config.toml
model = "self-supervised image encoder"
train_examples = 45211
moe_every = 2
widths = [96, 192, 384]
momentum = 0.95
adamw_lr_other_params = 0.00092
warmup_steps = 170
Rows from block 6, named by matrix and row number. Rows with one number belong to one neuron. Each number is 128 + 32 x the weight over its row's rms, rounded and kept within 0 to 255. All counts start at 0. Numbers have three digits each. After the name is the row's rms in percent of the matrix's.
# fc1: MLP up (model.blocks.6.mlp.fc1.weight, 2304x384), inputs 0-76
# fc2: MLP down (model.blocks.6.mlp.fc2.weight, 384x2304, transposed), outputs 0-76
fc1.1212 110:122140128172082077170124115103157095121129182190084073166120148101171133188173146141123097182174142111167142108097102088157075090099144123112163080072159182067129123080142109123116120138097134070135073131049149083117126115153057137
fc2.1212 129:109103140101175143174091155188068105133093160116152142081149129121130104119160087171199141153120091163108147101110084150116089158166075101139126134082103141122144116167117138137093105128131109168131144124158085115078107140150119127
fc1.1213 110:112172156083099159158147128161162088155152176093130124041078079144126150107138068123121125150144164193131101091187126104156172091169147150088034101139097144145093131125141100176130099092071126126122186123073085114076154097124154166
fc2.1213 103:149124151139184126103127136148141144153169154087149153139141142085104121153096216107066121077164101076106113171096108129136086099087148138159188085124117124103093178092103179087138133137199149150144174114168103147070119172099066068
fc1.1214 092:180154127132144121173117144106131153162133167167143090156129154075082213140116150205114088128155069131116087199164154105080157156123194151104101095135129127116125113103190116113108169109140117068134061111105075161115087118134165189
fc2.1214 085:067085132092102086117127132103158159112141151126133158118126120108164114131177114108177141111146172121108149135126171074121147113157094088136167144134102117126088063118145111142114158128215109140154149094147194086153119174207095133
fc1.1215 110:126143107131115143116107101136091170095078157120083186139134162151133096168151113160073103132131154113078121132208156110140091103128122177231189116107152176068145151052137093120092124153130122212138091101126126105171136150075126157
fc2.1215 115:111100114086236144177163103096142060163183190111170093193072143149103137157127192134177174117171175120172125140078041113066204098153156075124124128138099098141109153164121159115140133118093087107107137138125122185091124120213121101
fc1.1216 134:189181082119119116149161069140074134161135090164096177153105122142122134111168185145143150164128103160101148140182174092118124145120136120131131123145118133115129159158133156203063125173152183154149085119092150163190119062132094126
fc2.1216 135:107120152107074120154124180174140104135123137091133149103146192066166104128118141067081163113160159143111127133137139180117131164086173122165094149168146117139121165106144123116160087147157118141115180094076125169105125126078155145
fc1.1217 117:064100191116083145109162124099122116125129143156160182082132072184129150042163187117093089150119132113096129146133184120075103116132116105141147140115134141147185124154141165016160175104126075159188064088177119142172150129101139098
fc2.1217 116:181122063159140103116171090189148086076093089108116124101158104137069065105135145126143101109129088103110078092149176146155136137188089093109191102101125118098105149129120125131148092106106159133137101144122133085130155060134102189
fc1.1218 062:194118078159141145138125168139130097156081116111139099085080144105126142127109105132116145074119119102152102198124155072116103129114074139076112127062091116155079108084185105142149136166142105143096178214152157093095150155173143185
fc2.1218 061:139094096127140122170138135114147078077132155128088123109144121116101099122188170096135080181070080080144128150155104165086168117154208061119116065109173110085117126185135117127121042149158124119164126115095075129127092145096175079
fc1.1219 150:103157104134086144123132176176159075123076116143148143142110138049131092129161177146121091138132131117219070107127135098170201186111131111096132160113155077102073136111115142148168071171110172135126110058072128172127149122047081117
fc2.1219 146:116111131072147058086175115073088110175181113189127155149114168117134179164096109102079184143118139093099121137170151101132106056150143177145118123175123124132157079131174152162137167121119102088128108067169139140121138094194159174
fc1.1220 140:137170083047139087150178152155074138065092147175109136116159191131128114147114067093111092132087095125106101156130091083151165111145093107148123135151100148080126122147135095103215121083085109114140161142055097127093162126113144114
fc2.1220 124:152117127145120122154080107141178112159111113160122146121116158113116117144119094140180159143118143116122160064136121149161120168093112156128113148067115137177196107095133116137070138144131126145107114137191130127102180139155115117
fc1.1221 091:099156134169112122143132122159135131125139154137178161116125168178097108142207143111154111201077163085158138131124097104132189153111063095124133182133153104096164138104137144141127069103125155157164120143090089114094119182100132172
fc2.1221 077:132095126144155154105129168120092054118121058163063126176151129148188155169084135126150124064113130134080129159142129106114140134175193149143144062164110110087119069094181145112124185164073095124077130095124182171103216147171121100
fc1.1222 100:101119129165064154174124135082093158159173130108103138079116074114157110098165110124167096130112173082137055097111144146120133159103083132158137164154151115107088136194163170083086087164148139154091165097111129147108107124086130134
fc2.1222 113:162167115149150113114060146153160126081118154136110111177154093179109165111107182163073179089201116111104135148094139186119177142170129161138142100106086153148179097120106144145132126104150111102173109212111136106111170097178169115
fc1.1223 078:175168146096141153176151103132132130097184168083161180181183083191142139139136097129128152107132162082085112091144146101161135151099093120140118114141077139149164120099150178143066186143138148124104049111141139092145133213118134170
fc2.1223 086:135118091142047121106101170113133080157086144093114095042044081094173163135123126106137117115147118054162170113160058173103131172142151144147108082098148097071083123163140071054163140094085122115145151126130097214127106098133118072
fc1.1224 081:154080099124138112139129096100119148076115127131192153105105123181138126139058120146105095143211125213130126134100184146161077115144153108163118151134163127114090093146117141158086130120216099113145119112073211121095160159175129171
fc2.1224 081:124130139061140182109161114104183088135158074119148077197146141138170135175143122129134134098082145156109167138160072093046153093161103124155121148082136101142156113104133117072114125133195091119140102101162067178140149136092197080
fc1.1225 107:155100128077122098101161157161117100132074129104135112090135133177134102091161111200086111149120114120104094154153109121128153126145149101115124115159181113154129110160077137107098129125193155144155134086129113075076140085095167129
fc2.1225 104:135146135125187100159098120133158111118199084170068098186074135164167145123097123157168165126121139136103136137134126132091111146107149149176100142128129139114195130151118119166149190167108122144120084156158105182165168160126127088
fc1.1226 071:099102094165176188117093155195141111135167129092095145121138160138122157048093121074138067152109115067085109108148110146133136127132115128082193121147128209148074083156130139124084126122088120098133118126119102085143124096184126128
fc2.1226 079:146119136136125082121181071147145109128106088129119135140153192161181148146134136124145142136145128169157099120109155153122123097166174114147088086201194111136154152103109109109143201116149132152087080116123161099123196182143138092
fc1.1227 058:119154080112102170100119122103137119137069143154184110120123102165095079136166083194108101200056171112108128119086105075192168122118153115178158145136055139134098117118118100115109115161113048082089105157154097138124183132111165181
fc2.1227 060:165118135064129101108210131145130138231128080154098134100110091181164140150151098097167131088124136163148073168124125153134137121146161100121128105135163088148145155121101162110098137145131133202162069108222100144186155152145120130
fc1.1228 125:044129133137146092130109127139133156082116113134193121139130115155105153130145113169169182166151107089096170094118148144126069157119130092085118095116151168128114155136164140085103083123204154080125141095148134176133098101115167154
fc2.1228 135:148157105114085162141125144166091131115130151130113195112118096223097107160120121090062126074114112140102084108061115130177137183088120138127109124093123146075089078165157105119094138121129119186122072113125106180141118177081173171
fc1.1229 061:138108127111120119136121140117178110146120039141083105121127146139112137097110084117099182114166147156124087113150103122155131181087089058194079160139149073157115128118087174123101053137140180116074116061127105119130172143132096118
fc2.1229 068:100190130159121092133159155175092195058131139115170104076174117211156080078119129078114119128138133143121160163136150140102177134151113159031097145125083113164153117094148107076142189063141093142095156174146126111158116115113170127
fc1.1230 071:133121157149144126147152190167159122110109172063159136158101160112103174111135073093166145141125136129049125187093119156157162095124079100207156116130108131125107136117165146118173129167115095144142101111074149095161158133178116206
fc2.1230 063:142129060070175091122162037111090143115122087169152165135104129137135098130162106121128109163133101149178095152149103138112124151131139152124154185136133151073165102091137107136157178154136157115091157133101147130142162184079137079
fc1.1231 095:145114140120167120094122110091144195159137135090140137088094130139174142111111146095147132137144152151141155139122178108065148168146128081102131177154096102107179070130151167131171170129143104124104157131112126091165151094165099180
fc2.1231 095:101142140078111118102123171156124102111180101202151138168083152074109098093159107170101152094104128111180124118148140124136096150125178126138145121156133144155106136136123092157111143130188115108094163157116043145081100134149134110
fc1.1232 095:137158134178141118138091122090124121094194172180135136134108114151108170065167119137130102122141124059171133149145167170139131125144149084103101153168102144139132155105159160124155100128135174143118133122160159086088113118148061110
fc2.1232 088:190154085191157156146074101118093131188187150204136091154152137099136170197112157154136068069141132112119119146123147083102085131092151158105128125112171113088095102118182091134080127157075109164087116104100146083124139112176118091
fc1.1233 047:150109097121124100114110152149151130116136092168223172094111136154122154116175083163128161111179194135117137160105101167105124192076051127111151103152108157184157156064155110195229081158122083162111112097105137082071145160128110159
fc2.1233 045:096156150115091138112182082098131111107135122079103074162111116147106095175113099163132107098117108127108102113119150108099113102121099126132210107124126125123118146155177146082044126085114158096162137113102106174202116114041161124
fc1.1234 123:101098124147127127081192127123149178146081137081095116102117126150073187127122155184147120075068140112147091124102112139139152174103157103168173135126186112073091117147143131121078154133177146190095164213083138135149138168109107088
fc2.1234 143:153118142170132105140076160091080138100084128140164100155166166139138149132129133117084146134169116100168156104138067121045159137115110132114141155138104157098118120128140102075157085151141128129074133186080130036124105177164159141
fc1.1235 109:167118215163132150119098106085169129132080141117152171188096149155164131158168103146116198138113119112171084107118147142111119096124110152143133081098163145091118102113102119143134092150137156124127085108107126142141121138184169133
fc2.1235 131:128138124118088151130092118156134099091183068138077130030104155159121141205127145128172154173120111145089114091071070076158206129117108136106148133125091146099135146158098092138118136068130188169070143108158091173125118066187137152
fc1.1236 071:159139087147116096106103126161195134158124110107087112134072180164075135142111115148137123170120089136167080139136126184132132158096145164116125138141114116128083117152151201136098149083135190079167172155102130135083155136125147157
fc2.1236 076:122090104140156100148128138082157185126119137195165180153132088142121160172175119160117117066118181164120174125123108110163145092173105079157098187111117108128141164129096133065143127163111099119078178133129115144163114112144103132
fc1.1237 177:104131116156138077131087149152119115119130109160118150174185092124174144134157140101092117155107111134145112138093134145106127080123115123154102156156171086153137151117161088116130110183166129156113119138174126084148091116108172101
fc2.1237 157:095106118131078102151121105130124163151148215065135188169125122100140101124144119110150189162141100149134178109048130126109101135161180174165170153145038131120138153136102135144107102127144134127108096088107115177139074179164143138
fc1.1238 128:088166171161126092112086146172106157054148085111174145099143073131086143191111188069105119121119153119124100125116142161171099066169147175159152198130106048117135146079138096113151177104123154176133139127158166093066104116129102162
fc2.1238 115:096086116123111134156141147133187116137120132173141148177168185212115132122145083164154139096101114144104192108212092128144178169079132134153118098134090206194103135178158098161090082067123137108113078174153087171148154110122099068
fc1.1239 084:150130092148151131117132165144140149093124167106114118066179159123099125034170079124093037081119138145134133111186104080177137174078095134119139114103160065174086090136120096142162180103146143182128121124115109142135118083106143163
fc2.1239 091:141128173096111128147108120124155119167175039131148108144082144121092108186071114095186142133122146107150131106113210172115108080149088093143167093128127089115122150110116129094102085073089121107102148101143120104120107135129125165
fc1.1240 108:122205147066135106175119186128135136069102146115128132147151125140146154105110149130064124128088107149082106151117089158120158085200152089134090193154130110187109089152121169095131122105100158150126097161120036131113148135188114111
fc2.1240 104:084141131112181138146141147143079060166160136070129120175107157141127139101090152139153112169165149154165108137126162106079069107052108138134114114158148128109148197189066081143153071125129119150079085105112171133115143135142050161
fc1.1241 124:179099124147083130087114113147078082110122142187163117101138115163125174138114189151135109127155119180185079114140128078165146105036126113130094192122146217135135140115087174102146175097152159118191179175144141107109148162079101095
fc2.1241 113:071113107102102083091162119125088135168111130137194137136152165136102149132214065190139124195140178114087104130071106129086148090167128061169134099217137179097110101104119105114085104129099158067087189113064138150138138176154145127
fc1.1242 084:160132131146112191141142122118160139173111163164150156101074153124123112081146095092049127089137179116121136121054154148170117157093117110117176134177200169176170093110115129090128129087172117186125112108115072148080127165156045124
fc2.1242 095:166134121166110195143087136143080086104117100040143119122145084099167137153146110081173161133169089160125185113148087115123100108131123134080049104130113076103140133105133111187110203150078148090176130101151129120186133114114156132
fc1.1243 069:091149135162152149130105149120124115146075088102102123126154094155151105122110142108116149091090131084053157113092181184094095076097157099117142151164155194107111061086101141103133120151127126118128080109103084153118161131146141105
fc2.1243 073:134172135135061076159153138116097190130149161155079150091103089101111113140171076156116177203184151113114133108183095117161183182140118110083153097139127094146119125164102138107130188114166144134129152072145160083161097140115146115
fc1.1244 078:119125171123127134095148146170138176138117136154146098209100136117135070110153088151173095112143108132159194105163148131143132109140148147124121112131145123154103109090068124137142125147122112106247122114128135121139108100201096088
fc2.1244 089:098113121134107110191109113096086051140166054103133130081151190121171104205096127160112180086163113089086130124122145110105141111111126118129121129172114118108125144153216194137109117086117144123091114119113122131088156106073167121
fc1.1245 102:128077180140092130132137198079156188107090144105113047102117095124121121126186154145147121148163098101132150149167098155116116195164128083120151097161132122125131112180155125062157144111075149137173154095168182196114154164109135145
fc2.1245 110:128086062100145106123135100186128152119145102147117154039169152136125137128067136102119074128094067096155126217140135142133157103146077106157149188144035181136040166041128102129149144131136109113107110166116070107168109072116101070
fc1.1246 056:124109154196114145186142112127130090101141087133192087117168172082130179139138098133109080176127138118106121130148078130063101134189142158131184094195139150131132182132185130091134096096141112115139168126119103161077145178142147186
fc2.1246 062:103119173140129139154112136179072094169215135166132133105053118131089118170143122116049161176129154113131101079144089166099107113145146071166132167126128120119126041156068097112093159115139143128149111107127126136121164071087070091
fc1.1247 095:107106151133144091084125081138114137125103100167108169143174065166184099126153163096124160130154090128121150084142117112104163074111133141100165132188119118121161108088116174144153136169100110126151148147135095158140094122148150082
fc2.1247 098:102141087192164137103085130103102172107113070131114120130071145162100138120107101141130115163194153099123034132101138126148142128151122159189126150094173135109152138193125137117104163135172120139120126071131133122092089145117172148
fc1.1248 116:137098204092112135130098183127120136133104166130105171176157155129131054126140159109142118109143113147141141103178126181122150085133094160162154113167150099177087119130136080128103149104073105119103158109111134115133134164115122126
fc2.1248 113:092132117132146092105134153096123124089112132142135124152104142102077125122186190118099190154122155132143150098074125088111154108126129148162146165155140180152123138080096109103126114074135116121141070074102076130160097161149087148
fc1.1249 126:141062150133181124095093128188112093091089071114137072116141170160154142120141117118147111121114125124116114135133154125131126154075150109091159097121134131163138170170061108170116063126098109137108122126185097116167155088127124131
fc2.1249 122:131135138092182138175178071180101218138175148107102160171115169104125155181117105079153146118085116122131154146143140106137090099137140127106172108081098153115161125098090124101134159081157147119173139091106143117124111143132135086
fc1.1250 107:142115072129150095151121108131164076114090087106168110065151191149122122150179077155151141166066145128177098149157108076084189122106069092111137068185140141188155124109109133109145134147126117169131091137112105160127133121073102112
fc2.1250 102:138147083111139125103104178148123171101145159120089160158110135135134068124121158120104129171140154153113126136150167125210113103156140100171141151122122171155109165105100123117153187146152100120128077124105118174120182144170189170
fc1.1251 139:039110124088155159110166100117119079123153133117155187143090106193131142093119130172146145128133106136082178165113153069149142169140083131108129170112169105102117082158057180167117161114121107144140091144122102128068100146108075062
fc2.1251 111:122155189119106110129141127114150093172182100153165064184145127100135104124079157098166095155082102077171134130132178135091083130131183106121126039150066162155124095123184084116136046157131124117115078073149198129159155079197126118